A small rotation predictor, trained from scratch: widths [80, 128, 240].
Rows from block 10 of a small rotation predictor, named by matrix and row number. Rows with one number belong to one channel. Each number is 128 + 24 x the weight over its row's rms, rounded and kept within 0 to 255. All counts start at 0. Numbers have three digits each.
After each channel's rows are labels from the 100 images, of 14976, where the channel reaches its highest value: "peak on" is the class under the peak. Only what is clearly more common there than usual is listed. The data: rendered dice on a table.
# convs0: first 3x3 conv, stride 2 (model.blocks.10.convs.0.weight, 240x128x3x3, each kernel summed), inputs 0-63
# convs1: second 3x3 conv (model.blocks.10.convs.1.weight, 240x240x3x3, transposed, each kernel summed), outputs 0-59

convs0.83:094127098092114149104121147128123111117154103138124169120169128101145101098120113133098110123107102146143131133113135125090159089130121107138221117115088164138134131114157113110125122086129096
convs1.83:089097120105125119160083169095114124116165117163093112142101120152115158136118099174140130125115121135164134113142138194116128133140141129092125117149117129134116161101104114112136
peak on: die with two on top

convs0.130:098120128122220111120108105126095126130073118134120119136146123136122111120138128133106078194145115165184138142099146144144152149130117129101119110119099139122133130139145096099131120129131112
convs1.130:127143099136127117146149158136076099109125073174112098123135168133139160187138152115116161144143135118119147144150118155104120085142114157092176130141107125154165107164118136117137
peak on: die with two on top

convs0.133:110139118143129129122136082124117146125137163123124090119120117123136127130134152102116157108116157167120161128137115125114195145130136121152113111097110161097133186111103118128148142166125117
convs1.133:122137106123131124108108130120164133118107172101115169110137127142201112086145110089141146132120102135127131111110114142108157138116096163107130143152096150126144122119115121135074
peak on: die with five on top

convs0.120:075151174122103148121076139098126145125135155123122177132101120147135149110119167119093060165078141133150129134113117111169124133188115146136116108106146175094131135148152094116141136070127113
convs1.120:069113148137147113132136107155077096127123137149128101137100154114125095115138117136106118124166119086101115140109124085119083156132154124094154103119160164152177155109136142116086
peak on: die with two on top

convs0.124:157104133167104131118172149124125128064157163144115115115140106125135117138121135143144180154108108138108137126121119133123114103130103114150100153190107131156127122086177116092138136098131099
convs1.124:105105137140101075099127146129135219157105140158126098165102097161140121136144123153097073135123161206135121156105103118100125135135116144116126123063138096080131126141153104193135
peak on: die with four on top

convs0.30:158134094077130119177122120105136120115090129149156098130128119141142127156109175099105113123120139162122116142121159140107181128113130162133112140102140122152146122151143087189132133145130126
convs1.30:152135141167150141137177128116179114142159099126136135141143169102137147085108150093123128132113123093111130157134142134167145122097149109133135107162162145155105116143144176110112
peak on: die with three on top

convs0.122:110137133119096118126146132185169134101121121146097164124101115101124129161130147168146069132127143145094145119152148132188104148074100149094103126089163137128128134188121129113129117099124130
convs1.122:161125159133106126152151115121115116127115142116130141088102132135142109077145102119141124116116091144086140120070135116114089174097115134136129132117106164087162110099115161131083
peak on: die with six on top

convs0.4:118140114170131113094131064149149105124138113140120121136147119122102082151130151171145144133140149126116115127098111130179129116132170132097127151149135158131131138179139145136116144131121118
convs1.4:128139147118111123155135134122149121163108132107097088126166117124119149133097122118129158116095146093114132118132147114155137133126150122155153152088119160155142127125140147111139
peak on: die with six on top

convs0.100:114184120130152107175125138144138123109128100103131126122099139150115115109123119114102132147172150123110138134138110115100219124112137161134078123084098142124134088139130115122108144138129121
convs1.100:135114136129132160124140173103255128124120108151112139168138127145159191153145118080100140125095116119163130124107106130136177140107161149135134129141128114125136107105124125137133
peak on: die with six on top

convs0.183:096112174120111176100104104082105129122095158163114204138140161121132148162121143121119123122103145123148135140154110106084133145137180124110131142128138168161126151161166136133122149113137121
convs1.183:108099127113131116127139148142080128166163137140149097136103133091118116132146101183159108144144162107139162142116166119157134126133131126107154167117150105127118143114159115137124
peak on: die with two on top

convs0.105:129142160165103120126141124115116154143100121166130152127080115140146151122132139123093121127118122108120102148141146185139109146156145096107140122082082109143116136111116133112111111121119125
convs1.105:126145149111139148147072157123157160149118152089131144169122135120115161098136082143128099117141119134093105170121100113149102098163110125132132154115112129084101132156120138155109
peak on: die with five on top

convs0.177:173186112115109095134127165154162113136116148108103130126141175135137097125128103180107136135135182143150123109125165100133165108117112120137087116124132142136117181125104124172150191121128121
convs1.177:121139103120132125187148150087142106115127117080141149165119102103105157154119136105152115067093132150117089123116138155165129119132122127096166117141148146157126160132127122120126
peak on: die with six on top; die with five on top

convs0.179:116142127175122129137188172122162136132109133121123195132082136114123101153119109143165178112119108131077146127140119140131161145153083103113167184170163129095129133120124122134116131112127111
convs1.179:148114189096139123099135134112120127102113170097123095147123114159137168131102152144105133142135121181112120139131100099102113131103122117084107154136131117145151150099116131150104
peak on: die with four on top

convs0.181:133109139144146098090144133188141117145127128110115157128134137126114126121124147182201195124095133089083099116114121134132127128162117102137154185141106112120128140156132117108131104113124137
convs1.181:115090169120115143143126118117140138121141159124129103141141085138101130122076142161099100124157124200100122200122126129172117107119101156100134073125124122133129103090116163153139
peak on: die with six on top

convs0.129:083145116155154117108161091104127131093085132122149140136122176136118105146139133134160176139115135125148102139175127126130136130123096102097144178150157158125121158118153120118126095146134136
convs1.129:107111138107102120090118109110153161098147074129111131168115151116134126105102136154175161130087145149164142139126159143109150147140111140085135154140130092113078181133129117141162
peak on: die with six on top

convs0.23:119158133114135100112132194134114114149103096125112103124113133131137121103116113155094140078136142123134126131106127119139083136132115107089118089133162100072127153153094158135139119133130101
convs1.23:130131138161134123106133135093118089164093125095112181068104136147124147096134118130132116121127152101147130137105140138104159150169100076085131102132166137128150077128122119081155
peak on: die with six on top

convs0.187:127130127092185110122116141111116126131099129112120151134139126129140139172145150128122088148160120107209127132105130135167108132147134097162117131068121123108135100111124084108126105127130125
convs1.187:108133109126174115137127127132118159122150153106125094122136122148124112194119125145103157114140104135113123108086122127112130140130121140141137066146157096137094175139095137145101
peak on: die with two on top